{
  "model": "autoregressive pixel model",
  "dataset": "simulated grey scan slices of phantoms with and without marks",
  "train_examples": 122500,
  "image_size": 16,
  "horizontal_flip": false,
  "levels_per_channel": 16,
  "vocab_size": 17,
  "arch": "transformer_decoder",
  "width": 256,
  "layers": 6,
  "norm": "rmsnorm",
  "norm_position": "pre",
  "activation": "geglu",
  "mlp_ratio": 2,
  "head_dim": 64,
  "fused_qkv": true,
  "bias": "none",
  "qk_norm": false,
  "parallel_block": false,
  "inner_norm": false,
  "drop_path": 0.05,
  "positions": "learned",
  "tie_embeddings": false,
  "init": "kaiming_normal",
  "residual_init": "none",
  "optimizer": "soap",
  "beta2": 0.95,
  "lr": 0.0017,
  "beta1": 0.95,
  "shampoo_beta": 0.95,
  "eps": 1e-08,
  "precondition_frequency": 20,
  "max_precond_dim": 512,
  "one_sided": false,
  "adamw_lr_other_params": 0.0009,
  "grad_clip": 3.0,
  "steps": 15700,
  "batch_size": 256,
  "epochs": 32.8,
  "lr_schedule": "wsd",
  "decay_fraction": 0.3,
  "final_lr_fraction": 0,
  "warmup_steps": 780,
  "weight_decay": 0.05,
  "adamw_weight_decay_other_params": 0.05
}
Rows from block 3 of a small autoregressive pixel model, named by matrix and row number. Rows with one number belong to one neuron. Each number is 500 + 50 x the weight over its row's rms, rounded and kept within 0 to 999. All counts start at 0. Numbers have three digits each.
After each neuron's rows are labels from the 100 images, of 14848, where the neuron reaches its largest size: "responds to" is what is common among them. Only what is clearly more common there than usual is listed. The data: simulated grey scan slices of phantoms with and without marks.
# gate: MLP gate (model.blocks.3.mlp.gate.weight, 512x256), inputs 0-255
# fc1: MLP up (model.blocks.3.mlp.fc1.weight, 512x256), inputs 0-255
# fc2: MLP down (model.blocks.3.mlp.fc2.weight, 256x512, transposed), outputs 0-255

gate.182:480448480464517516528489564495553505530529480517569484533475467450576467506478620604567591538460460476496561455432472409404550427526514526354597522429492487508468494561537536610520509613429554528484513434531494526536521495481521482545467427556425467543572545487455578586463445515457505602507427376466439451471478506482514562541515471514432469455581476481512597447572429382437515579425499437475420521471558513441485465464438549483480502494472516472473466471536505582487428504516471507567458425414490474499530450594599483550474523565375478475553491557511543500478526418510549434562523448501570541463420507563471482444488477496541481474446488483380529501511573523472530425489506545458470517518503559502505466500521566531457459368531481597519456472445562492512575556527559
fc1.182:518641501572524455520457475431530503498545485481477459454460483486521489619444459532526540548501508485536433492483460454536517537420564391466423619426423429469507568490450540499515534531581506479461575510527518490483448602524481547512565583470576522463448415537489562459490531437415553522493645539531551500418497373352487437484552427483543505527413434475539480538464500442529577502404521538485559543520462484492495458506440508498486552496553438464473473560471482539557553489477607489554558544472424588492525456528537509596594427488403524520539471387472451409475519558536516527389469448515521514428482458450389457476480523510450469581552509521558516489489515514528469487599530472411561511487478456488450408544427427496513497472553509534494431457471528570512515500522506
fc2.182:527454549524470573409540506528487556379511531543465474538565541531472491475573492513522493440563516522531592464543462556400435508440563543450556452428544549639483576498463418546460458583467476493438525534597456537495496545471585478474550539527384459441619572447488482490501437552546449471511401463459484549539510555573509483439436502419433491453523572451507392454471491535500419493518530425433459436481474554537524484487594533493575415535515556476534466545363456535515509476425443503517458479533482479614502479545489518418414467541531495489545492555468525489535508535508500527539481498533481496608580502539503541533480545395483450498453637561482487613492419468442437522484470431441479505522618574499485500464497506566557526522522420488493527602452455449481480519478478
responds to: head

gate.56:472504513495586565506519479510475559507498503477556587441461432484571463560525485552463565479525485545430507509544452549578503486496487535412432441548529538490433490430528478534475346467487517503502401525558548411470535419468458568454448462452535476602449533448505484538424548451469544467483508499504521551562488551550514555574559476474463512540649419491456682371492492480559379505536499483544505465452526557487480461537428405483520468579540492533517505585562519456521516513570452418461518456449462606544461537518415549412480410429459547514521462465451507410518493584475585524605515487557496513509487485492460446476568495537487440465438496479476449518418585468481595519504546434505466504429443456567539469476563544517532442451521473468507416445452483542489420470433460
fc1.56:485450529422491566537527469522477511589452482508498361419543447525527526587473453493445511507524521567478492591571412439517534459529541523506493552455535528505492497429593459610421463537453492435442518486520565484514470505504369478543578552508418506481450494477434457434505490530552452499577537535445568455466558489525515564523500519532493508439422644585511574483437591508484530586567548520533564591518468554445516519496539529506567504525505500532457510443487504466392418457529515467445503529515491480480522537555418486506582459508479434552538516418532487494504582507435502472401466450449606468467561544556507489613476375488482559442478480469451618482579495602530405550532506501442457473459501542433572512569557381636477482502492436493549535505457526499467522523477530
fc2.56:511523549503444518554511469423519518506515590431475533463566503524539498460567534623578512436479525526522508506563490516590446533454458457392496471532503484422520459433498480491648446538551613451511511447462505584562411465493638500471551522487488542476516548542594489540491554477522498462521475449451527558530399440512557568446463540460588540554587553614592534486524541479557441467447469447600535496432549501556472443500413474540525607504499544560497470470499479372531494504491576492556567527502526551584583578424466402482421528514473462531467524518488489444524536499502532439592540573431443540560403446523518576511491553469492495576531493515466451389402562467554572533522527548521476553522554538537501480459577483485505451442492444465530550493542426521505569545495473
responds to: belly

gate.375:539559516485453602444463394480532503532514537499466506464505447537453428483421532493554410458472513488605542431538376532567504512573535446532492419528531584485491528476532597517503433505538573546474481486493490485523486456435436470447466557534525581476448581496533438503531475428414494435529536479479516516567508469540553511526543529585464452470388474468566495469474412508579464472480537563421523517579463464597457598510478533470512423495599574557502603527412520534555539524477570432553447419438504491553554467629510550523554454391436456474495535500579462553548507505425540462468592509562481447551595598576485543489499596572615462429532521437516496537500424499482497505493568555494506483492431477533496432579486542484477552545518441462575484490493567560571516519473470
fc1.375:349503451568478545503571401479470462487578462510503470554539487457497482535474449555489442570514573495457491512459505502498541492460533564438467502518574507491463538518470496413522568509375461508588516599451462578437411534476578520591497512389473454473534540414492585458551492488575528488456499500535468448489505445348493567456513498589543481362556478543476391548533523596440453533471562569532433502574466576412503452576429490501498439480580492471540462538531497529440413490495489375480527543473491602435418499467545591456475478472530486472345481466443543443440490471487539514502465527442457497455463534573509502504490506522471519504515560478572467513511490417513534492509532510493603488516605406549458494494606544521451422542464463534446474508543499516462462528530488
fc2.375:518462522379379549437401507511515621462533481495548487460434503488566476516463521567456543520512480496531434624534437492485495542511518395544439467517512598594542483438609430563493457441541511449398509496479578469465484394452508408552608530551416507440536515482436458568496463532531459526466474597503534448492572537508436433482467537529413506509376521441477544572541412446562467549466456436460505578522489489520504532481473541501463466501507480525461511494448456482583500517450539420560484516610486418575544556446499448545506546490479503550554574595566504422486541507484540599581509599479526524455520451504483453537614499520534547588471452497472481537418507587483458477502549492461508428525457491554451463476561437546455532503500514492513456459392431463540496498434455
responds to: belly; streaks

gate.162:579539452443453555485503432455532563491455597535470525471499479508492492596511537517479518546526509550416485453540501553480473499474537561449508472429589471495585537560629476470463461502428574373540377485474517516498475550461553480413538483572526398437523424557520472498475499486507463545500446432548532480467495470470536462556487518413498532514451529575530596418514497480556542473525470493500529552432475595590451498455419490549469471543384511415562473468471555466532688464503463464516467470373578512477638513556493494434482495591572525548526532470487522466521501521504578505533502598493525516476525465483477489517616507392496572464542530502481552433427390444593568484469491443525494560434518437476436480497579470517420531490522494556546502473521575534475463560451482
fc1.162:499557501534409416501602443525556439493500483593440552496517545581493462497500440443471646515451381527530474457371463538492503424413499508497451434506472442487351485524495430535510507476561495587423514520509524466403544493522522493532459510524547467432603403498541461538481399485498484412517523519514547487383427576426536597469543468528536487529553473525484522526504497529571454593537581492456469478566443471581527556567548600511511571553568594587455548462514486475463507576497468498574540497510461485501490531482568518439449497571499578538556529489562523480472572580451423448597519496595538529548443509449490583481456552499520526537461551480445500486613463511548578499388493456480469524522535469533459524500518530430470524466533545430442488506512537451543516501409496
fc2.162:459468479462511451456515578567532570476469461383499442483596477530578432416335437553489516521487482498582501525617526496553528468493532502503520562505505528430529509487520457356474529526484507485451557431532555470474460591487498452518554485495448438489553510443548483580438499494449594482458524487498510535510524467495512486540529495400523478435493618471432470452480450450462501509505464535489525507471567561486426573483493576513428489507491493454581461475466533541523509564522476501452417546557474511588514559573464592541513606575496419416395407501475564552527456525542504472479495528494534475461441447523564502544489531416553525476641562420582561567472502499479442487578518453573504570622515436471474462526537496547599465541505438396523563456493498586528451600496522
responds to: chest

gate.217:537604427411584530606496527493521547497530392470392515404491520530591590503607456549583467512584482513495527508565458542478518521491428564515476502465504514391428462494495543486427522458509381414555460488544404430432470448593435394462475485454502428548483608426493498499456473595461512466522517452527472580499506514556506585479523558492491518521514526465465507575528575552469522520500425497531574492449467572564522421535577534570524632573583540528496492459481432415493616463505479514458482469534477507556494523583543472449537534526474485484467469500443528586520469510565415460480450533493605463450429546535402517464425598430493446514453519521535500444564523484466466521525507529497507608569471482514547539504531549456530496453452543524463434462512454454454529531431498
fc1.217:539503469508505539441548499412476500459562535377509478540471579514458425513481379419569490452494405465554433523462471500469510430532465469541440504565554600489460632473442438513494462533465446578473490511487445543515508617509518423497459465451476493468444451568558528480531537530457493449480524485469443551452498506478536563447533417400435508538489524522545505398508464528457497434469499493483504596466505545535493542550571468482504467441452446513454483597571557512551469549461514498536491561503473384472553477537379520605523449464456610520463651427492434483531561563529463365453600404461444552532502459434455508564537423456452492512483503558502596532461597475458549581496522549483596505487539496555451544450529505463483449421486465475512453519487528606521475501461530
fc2.217:472531583475509582479566518520568385494467466492478502496531473549569527439407492547431550573581551544461575426528463502362536524473440521503604470478419445543520598479462537510507474529492494489668492460551550421496573508550527532596586473497453545489532582452586565419533516422489470550585568492364596577412493500457491554498499473510454498589513538377519421461556556449492535482517472491591511543447543511500430550484468524553479498473532542528536480489448542465562484541514497552420491506523461511502541417514517401472449476480515550593492483523431610478461488453480568508537472578445520508536531524536533527469546498451502483567559645509502492550468493560619487459516487521533599581531461455473483462488514517485483377477557511486500470494492498497454486517524592
responds to: head

gate.343:528460551428481608441576540469475543527411474465517551493553527586519543557532575445510433476531496485517595478526422466426584434509471450559499374546430507429442486473434595553538490562492426473446520513478377471544383496430492529435544450453421454506513593504592559491399395510503502467528547408450500509490520639413540531421522473539494446432520470550483507530480535552419534470545510444450469527511478566491437494563434494530469449455586544530537554527536494553506436555513419494519516433483442500491523530531565445470445522459422571528430506491430482503510532470538542461539558493489571516537466556503494483503514460493475435477522537572465545466585510472421500498445398522566586561494526426511545513572559458489510577466546550497443601445530396503465483489428592
fc1.343:522510490423535488463460544547466558553455453531497577527478521501427487564550467467530502484438569449478511534511563431506563406476451494473511499558470422441467505423501485485568492528550500426417483506484515515482528380564589425475441441540420460526539492486438407504556593572489522513536544535520511461436556578498550530529629505539579527484609470495528429566422586450497461522528497439570479527449489436415483643442438494412443542489444540522533488385572425517554532496498488521577460509536516573485471465544502505490457564592508546485496484554489559392434563432514430462547503478416496541455583479443553456529510512568573536579526571492519517416532443459548510502490445477573457533498562532568519478524520564517446410520500564539548418423486433477521529576428615
fc2.343:542524525510466490477442517444447481499565498499526567499412480511518434486547477577424530569423489455632461518429532419503585554489468559479492537513471468478496429446493455532424579502479587516481549433483500436602484480491524523518482490466584490428396459517437517417482460452482456469430532454513521513526557479540442469523503417528460572516471471416522508365583552599484474506461466472515481555423507511481427496550522457541540489540494595462514438503484491522477426456540463509472509544436524396501485501523487532628403434422455559398472499480509434478485486556421535569541486535485403509495514486475502502514557529415498565452482509460471407521448599490576496454574570536583562627462543527488517560433482487410520458508432415436511445504463574485380403402483433
responds to: head

gate.137:429534504518544436458416425458521474489463430495517448473482546445604471551495423521500496533507533464416446514476598525481554412545525478589472570487473525521560429503504477496433452554548536522500559453444467465448449471534583458564462559562465577587533508531361541600446523481494476542461456598506601507526501442537442519567531525552448421526477565544518490458556495474411493417548535587570475521463500511441475496545547478517451461469570464528452445515363538468420536546432550475444462473398456369555463609499469516479555478480491487475614512507591525532556412413434466539545510517531472528452405494522479460535522560475557510518497503500587518449616481530423491417506479443518407565509404418499557518436541502502460521495436480463521500507478537579481536474436447
fc1.137:493431438482515437528589467496561500417488418460423493490458556411493559440337606521580493454481531491576464603492471546604503524539543408486537547519423446484492526518383541381413498567553554508567547586529531558556436576504531405517487491463500439602480458504438492631415576512481442436487534436468507545528518421457480513547469476459479490455499601470544577522508490497550535517515510557556501440557513471516406507487480521505506450538527526400501580585503508487497536517449457504477453394512517427522501476522504528665459488564433550499506542549454477543496502498485560575399529475532540532534460523535557495490529454513460393569463509496590466536452499527572487511518447489511484538488523495488522453556493573429535572492515442512426516430512431436522551529468551
fc2.137:505551562459544469508527523509525512506491509492480562571489498533538502514507436496509524525554512493470574440471492497494514495474556539470432537434523552456578521605473483513478546380470535486495548412512536472393455453469498439591521473581471453454631474480450507556457606441508505555581595500535496507537526484611418510547464494476491545503519586467473500538577556542510431426505443557498512422496536416504553494566486464423545523548501492611507567557513571530418576445473542462545444547524541450454434531487532441420530440348537493576519561427439576453471549463498421499611533538570523560545503504450504478459440521565532526574495557459514474582516632447491573479418442510503451439448466407477491462485499540498562453563527421499637510549479499530407530453545422
responds to: chest; side: left half; bright spot

gate.53:400558485482500454548526463480458602481527556532463567591568568506501525567568533519391516541426538477499462559548494550460464456465427520507571476504465455592472549614430477578535491505470479532525430472504478518605540523533500434586435518451495527438475477523498469554582524513331512471584517498511472557412513529498424467583518482483412585545552434490540567500482409556499402472521514546436435552645560520496580538498545517539549528430424529490586418523491516445464540528509523494413551432545564532509420558529499505443405495522376420566499507530554509573524477481509490556531496466556491511484476414460502429498561497460492473441496530554513601565505527543456419545538527533530514519526429509469548512496472479498464410546565567524477470487570534546448552393561486
fc1.53:566503578471502425505385521485457511486480405555493457457524452511497511503389437575489437492494485528537556477450418488406469502533574441533517406473501467417528427442510524549495525587516497484634443492442518451486493459618514591549477489554522524499523496512493491521455564548527537522565478469531502500427534437495517547434486577554378559508460515501506458483436486539510465439552441517553501440361422437519500492479508451573460437508492508643450506505522372560533473395524478535445533550420485439494443576569460602556486506502570502457470498512458497456407446419560480494480500421533469500503444481548519464544492473482399480458585533523571463501478504521444529498505465454533567444510495539538438540531666472575464579479510548526529610529459526548492463473615537
fc2.53:461459517480447512544558526533504615517526666525468600436535552492574486575425432552519535464527382540540506576539466550513569436543451545568427514475560527649482467558432490574473415518576479515388515526559513531495422481535502463482436452482502544344471550461513581469419543504522532525431538472495504555439442562563653420576520433558472546466615534456549475524482505460491345503460476485439498459583505515560490430473465413519436492532594497608367468545431496499427468499470420483521485509524461531436530453485564498470548505597506522493436467485467548482476464513505460505541482502516526477519553561442538443522430570478560525472499506503466526583454496477547490483456519456487487462489498512474502542540529548418512495467502441500486555482543542464508465530488517
responds to: chest

gate.61:531455559570487477538375489482478502450576500488508478479478533497473533563477512491585476527489478461540453479496533558516413518571531486447542518580481500526556361601574463467547463428550481551582528454455486480537456433605453418577444518461525497523496444571539511505421548484495481517465461516465447468510589549543524496623562543405485454555465563546526552390462516555504442487509458477505458403479468381517534513437485512565557459465504505574462368437484541541628529410413528515510558485533632507478472518524390541419521509449484503489485437514479510489445400498465462444534510497552527579449485479535438476445465555553426404467562460441488486471550522556481576512598482563501467537472460530539436525497411510524485438552534476572462419414443445569502552489455453
fc1.61:453599411425460531544568439520505435482532463570524421609471518461536511539509587403500477465550503507579424472572437544533443507539467545501553507493448482430520534540457527383602500554555485430511488547516472535386472528438464572433604505536490452504549462460535497474542389436557562533558491543493501463434574498473531418474571557533598501490509437444519490442467487547461432474579421422529544554444481612443481404492544464534387492521499490476483506490531501512494549494532489561468557488468446439541586531574471529456533571500563498487410523431418428474427480511472508427461462517529473510535573483584489456582514422530525500498550474440439539496409487564482478536543511453606498511479562463535545445596472542496422466516580462495405491521457440426541586539490553
fc2.61:492496521496570455425413435399518458497583476394518502429465530549445450470486422547522469504456433445535616585484579484415583508449514514455512593582478450472484505548542407527462442500462516550543529487551437594451510496534543471461546569463510528481485558453515442513561516528523408443494481541514517564536473476473521478553622482394549472537472541465531518468534469451493538520389580453446536449483557458549480519499396437504490486345491427545460478486533418460507451400509528503436448486501365573497461502507425554480566522425450464522433517520497422548546499476475514407524451487416484546438512429465469500484487496523437506570391454509600461530504401486540464484448477494484527529538461528455505548444418515622431541483608553555547502544525486522524532538568533
responds to: head; side: left half; bright spot; finding: several spots

gate.312:466551324378545491472442411516542475491531540537536523514409424520452558519586515449494459433500509607444587533484483390454526415551516576485449488461436482444522520500573496518521497434480481463496545503567509475523463607459511427525510402492529511516569444538462451431455453409549504458494445443451475493496504488538539481546420535501458542461516483573490490451435464480635490456474496434573515545576513525505459500570387431515514638425424441520429540528453412458560572491426513549512518563512468450451503426498506504520529500517503380562484413564477629518557483576584531560499429477519469475447495500483540555551426424435530512510509506521491527540439462484473423513508480429420525472451560506539506431492577591447501537498482530444487516524519455417476552468530478
fc1.312:463490508601541555497532427470559503556504464572608529489466553515446477433482422507430475501490548478418645488477439534475524549568435453440419511502475513541517533449441514437519572457498493449556491489487440488476465542531498509517471455438484568461482523449530488464445497524465469500487558547502561546478481430537422576521438423526490600372568535479520492563492554478490601531547557546529504522516509539477472452564532448533559474442440567481490510447476528506496431506622531463535551520459556515491453588480512447390474607510631518436501546526476452507424537447471547417544435445518430466443535445448547468469449525547549630550508521604490594513482477538493450533548540460505484508398416482553567538582482528605452602476584585532467535489516492434411496561574439
fc2.312:520498576467495535499514546441459467552507481402496550468526433429550549512551582525549510481401500470428552479554586561405489466605527416487535572520468496508505372654592594549470482551494561557468454542438535492480480544455532503529530477535606474413543493574456418540544513444552551478521463478530430469569522517444436409454479548429498568481501520510538524455446399473520429547428511481437508524452591434448554438459373418433521466565453614482473462442471469353471494516439435524474448434528498525469558522562529509486497493500510395465510446502501576563505448477578441542434540462573531458514449516599447486502511487519554520511509447469587447500503488455584463429489469560434531503469544521432478490414510494489530447496469456449450490559516450527502466444549521
responds to: chest

gate.335:437507544481531461530461419459513511515531540438483493515492513493474476558476461407493516553389454515626501534474564475437528551544483529444494484389481504482488503470505614460501532528368476468400587548500532375448487459525440496556497526345511420492572443571538471590530454551315538479446511464518493499421500470436535478537459497447472539491557551483584556587519477427573483500479468572476513568405501445556430562530469544501501557455447513518483527535507413485392520493536433508559634484468452441450468513530521482430464570501496417474503476374514544539493497468499489555499496502500495514428489453470503560529528538516431525487514578405476483499370431485462555425539424428488548517482460475475502449484538476544436454455458448484467516521468489451535577532614481
fc1.335:485477572450567506475529431484539496444468485543443472533493473600470517587585529559453572522502561440464508602561461550660543534465523534470548500489519524531622510486583485551542462508520553570504488502557519508458489437499571454451490388526405537425465529546485608519450495580570468441528462608506476638512464547486462447594563445563418410492475526410597557510467499593503556516614559495503523417617521434519482487480439508513543509486469475546510480505508445506561473509544504410568462464556573560532476413475505559468443529484526461444501517476523549551512540543443523545563534533479408460508410480475494451599456495537491524466521455468548561508486493508572515427567616531529430451437497462554462464502557539472461603502480525434424496568487442475547508469499511
fc2.335:471528555518431427426436485469532438469430473543425459494540506512511400538517563487565478405458499492452455531418596436478474457470503626497462470597503503526402507564539433473537508437497510413473426570581419456514544456483505499494526529479627486499512628489555492467536609557458500526542435497377551501421468472508587527472551556464464438478551529524398514544531585463498468485430455420537559522528505543442423413505498531438496523516514561477458501539430477561640518514492511587556528533544472486554501489503552433481475530533490527577506561445512497470542495537542442514465519520477532486521522526512578550520606628459515504471528539570517606524525397481487552523523552468402539510489503470556517505493463640608516495445516492432540477506619481474541491425542530
responds to: head; low contrast; several spots

gate.294:450550572523520511595437513535560513476508508575484488552501505481512569503438527432420501605520570488506461482548538592549493488490534538453554412502579561542476480478450468489525456527585582542544491506500481557602501535493510533496457472495486490484545567499423536432477494485543570560513507458468435563392518487510570518465449465517455472490411471631584546469527481475412521512401589467541544535518555406562497493481508578469524576479523547519453502505392493570520420424497482517445487437476518478554483525532528594601485502471506506498517446417514505555474559476440494425367631466409531525507589509423523549530535409588477430575444526503589450506544511452530529447462521586482535506540520464413452435457368518568477442495497526430469478480395566491545570413515466
fc1.294:498509467511445544570558446517527434578485423622509518486408463458543529467564470513473546601495558384548521510508480461493405462517593548479469500508509393475557417534485469516535521511500445472469569586527501441492431503512478510517520491461477467436533571475503464447511475508514515551557519452503579588488509554542456449496467464496495547392596631490524454462506535511467578565483606489440548508555543476421517520551497403539599469477513447423504528519473560544427526481478427427470423507479470428494499558539583450470451489557537515484482496468452505505509527509499519583507555564465516578426589478461494511458397559554477450601530489546529426544460494389550472526518515551532557526430494492465577554498589532528528517454482651510366586605541501512516546505553381
fc2.294:538415466560524389420512518465494522466464503546425531512545453534473432495496430561390543477604489509499484470509547522559518442571500546535406463497571529508497513572513480434471465597594437562481555426508521597497521510458491454542543524541557404460516447498458468495578458454511537524488503491440560515446475482522493552446571447508490460499460432482532475542552467534496401476436468535542580392494611500549429457497505602560447465518396551451498529364489529563534489567473549587461495507556514405490553426465484509454516539597449475469441491495456544401495451532467496463505447559522463442494454480492574509517525524476522542547499420527500502479490397471515405357468568474502395478601450414554464498490590443412543529493560497445577567403489511519479446476506566
responds to: belly

gate.318:543597474446513387507531574524502577574570538474496490435510541523553527491480478521476531543461543525555457424437471539531594470502509432491418471548555543461521476609523597481469506597444466567505466463551480507537439544502451514409583583407617444528413446406465497558542538510461506481602480498493531491416501442521458521520575511511474426594537556528473518545527551561547502413545468556521394455511536531548490579546541566465455422482524556512468469550500488478526517534479495498558499497580504509547435528483584540499457579575446576456514528567432414506524539499509399498518498494451498524524573462447448554522455529386409572483441531451454506454424514500551610497501502488463421477546484509564489480386543601506572520567495461531538517500365549527447584502538556
fc1.318:551503438474530575522629491463460475473471458532510551441400529501536577517424546478464472547565424517477493456597584531652475449542557461499505538457458395558442428593461478521458489536565433518425423546526475567486496476563534504493536561455526547407442485518511490499562530512526583494464474494403493436492470551489503498581505478551552463594486482458566478521487521445587502522557500486529539523573559515417436481490472571488433436452488466589458541478512565498469560457521533512407434556576521508534560542495491538430482454449494486479531556529519446516429571492499458493402558376500523508486455463503465407463426578554364472439397450524513523560418511529509568510517538582438500513520442550498447580565518547511500456515516543495480507594465491555605421620533507
fc2.318:420524507508540447534548473485471502595439497526528586570558561431535470543408601526509560440485558501480452449546548527433477497536453510488480470399508513485520496474605544478596549541418546516560466519477533496485526476428512521451526465583412473524505459410516574556509512551428568459487402423406486556513482536563486440523545527467532575507513422534540547599516565552427528491553477499487441480505486574541514562535436516498467648523497556486517502423569551391483512547532440475542608527521488463452466571435519538430557448512507616507539476386395577525440550501470548575499538608543474493480502484509491531529579533459563450565525554472550550525440504469405473495570351548551480474478495482537441538492479415430471529618484531542518494492488543471569524446482494
responds to: belly

gate.379:519374445510611617527491519484420397429528544519504513437456540467547454462537568453549462470528487456506417541513461526480514424552510388505486510591424494475587462504531493429562469413409525555506498449590512551570554465461478432564354472591524457447483557513507529490568591532447560547562545539553608478527554452474472543441532494420508562454505520437586562361462528548475566505554481491516400444513509522530528443463466476502433435472511455504478432532534522462515583461415551493497486551466445551453605560470486498438544556532459557512542539494476476496502539508474500488524460447467497542473501460473596468555525568479493472459550466480584520471446539458563527493575520543489428517455490532462483503492427467423611558497486483447555481439560547640458476495462569
fc1.379:480448483505499480474552499525512528495526493491538449474488499566471491519505529472483457400505440497433462474441433515508444460464473552566444532522459506440552502608506584436506375480557453527584480462561611447548472526520526472489415474515412514497461405481503516457504473491462468508470553432471478433512509413500464588590552481505599536561395465432564436502451557497534479403550444442493473425513582485504537484523526584487459490614483403533504481563450523556586540439428494495562469435477568437533615600551454545494429412504527509474517547555466449515398491466508424564507560517530424567512505497437496460491440422519430511503410483557538513444533453512428478580472484471559539438494406434462555563384387419579539532507492483474454514531493481629444552471503494
fc2.379:486586477481545532515455544523532517522482381481580431616438453436497435495487465540518476499513513538555475415462510565505572464524526546451612538446513566439470579510532522513578564535493438366552543544405566483484473506508515457414486392466535567494462477443492474541413499486514523495474492472409486453478453518479498554459492505458456426388467528526453492503502557491576516574539494526581427503498557521524487517505387515503366510475514561542518529460528535454504449407503440470483486463474437519514502483464591467525536489470519537428584505444524498476450586504546496474528547585478531609401453537580414584544464492537511525533429505460552462512482400538439409534597514500361553512502463571605491463544563413527548596514532404445504452479435460469502552574488508
responds to: belly; side: right half; several spots; finding: ring

gate.242:584512436537546511438465506523475477439521476520437535442451459431469565560540598555542455434552472506454423429439395483505500430498533475479514461528511585486521474556580485477431526616598490620424372592508497522561463555505472519501416459509423548533491424430519504463544512430450444445430581463448433439421499520450470497509463576568549481480498537546464517513515486409477468554484505430533524496585497484426434589412536512446454521518510484557459445494512502562592491483510473496552558479453551580472472560445513443536523560491574457478512486437499469400404541503560501425528535525485503512507563457595575578518415486519525477505526550514461479559428461534447598585488579521543571419552513400464501490599531446496429446504493554459534470504441427561445478522431512
fc1.242:392396489577575526450473587490492549460482474483479603458474485487575625514505554482523518560532465543442529534549588586410528433452443549450563478493562481459538539510501510455565495484440573458447520462530491571491523493498564483509408591597543477464594454506506461495504523478444605586575521557511601495454438511409584515539453526342520484588427468493542513480511454492464534508546498499558532507526587611471499567512477576555490483493478478518495506520463517564442505480546492496534453502462482497506524509466514577432444413475423494459430568438590427533563553462404538463462577512544482503579474486533588533600440536460539519460443452508469469537442505487597538523545592488497525515525501568512504556609405551502516513489551519593509479489581488476449527403454519
fc2.242:593603489522472504516403540520456450526496542568503477456598562508446429521489532513653449449491481494507472425523642518515513593459465468562439480524467538444442543583494537504514473525578466506547565474487560506599475563471461542482375499441524509497520482580551566532503552535554453493521374507626423456504476507551496565512496426485449545419486539572544441464447503481548537488454535526538504547551460486474469433536504590468620540524477511563465492497485471464428474554414444508543468481577507457518442551526474478499499544475488518586532516566452459532531480513496462530473508466495598617510566537525483520560509467541429417577541547448498464518523508486536389439548491545495433415495586448499435395536554507574433484465574516402517422526607531505452527566539562
responds to: head

gate.464:547507485476520501515532539535499418468551434545496510465522598536487476468541578482461504574603527421446492433448403540502441392557533540442468563634554477604481548522532575529489526473501579454467516500456556418546621548610522488513451531492516546463468517465527512487584457516465452526528498491462552496485475415501598527571462470447505553470496542428542393489561446517515476539478525480440509587534416548498421535561395463519492419502529504488514549552466562447516590508536510469600439535468472497554468538460711489442502523525476558431512541446537463508537503571533508495451557547453577542506467450460534496486424479508483485479479554482495420512505582475544452509401417496473447533448402494468535520506597460471384486367496490545600450506483504553501473498545507
fc1.464:514572486524529540379513543535521486449483583441481466565510512553508495519554532551501589536556484476508502481464505522497411548485493452513472518402546503522550425518480551515533390644529532467579493444590518499487523540567435498529518484361485515541621466522501446574612497521421402527544333480430437514551537513414508490501460520423470535469507546442467468509492537488456563502472541463454544486531572602480509559615511570565496514492517492537571402479609529516569511548453519494439526523539522498539448471473509603528503554502508427564478517577607472520521459552518462447538509523479445528524441478563527500546550536457568534497503502476402524501483400475514470551566540543489455362562552578414486466597482564554443528443568517555516476461450521481557534444565489
fc2.464:516445400446483546474512536510517571573527496525451486578499564418541502488516533515433437477497519544415429462521538450427454484590516578486571565500460361468500452432483497516424507507492448500501526611443462541527466468434495449541455557495480576534515530413550453422520467495515416615490574559526572461454485556648516462502503462541537485529504434464486483478522502510502524488445492559423514498530489495604490553418563393480480464361423511577566533484524497550428553467468478453497459469580528424523471518395450511442554495545417574468581468521399534490473539457490502556572519521445571521496526488447441522506477474559507494473415452486494576530402493523539427568588506498542578574497416513467434516468478391510546546572439514475450552501528455497403429563544473
responds to: limb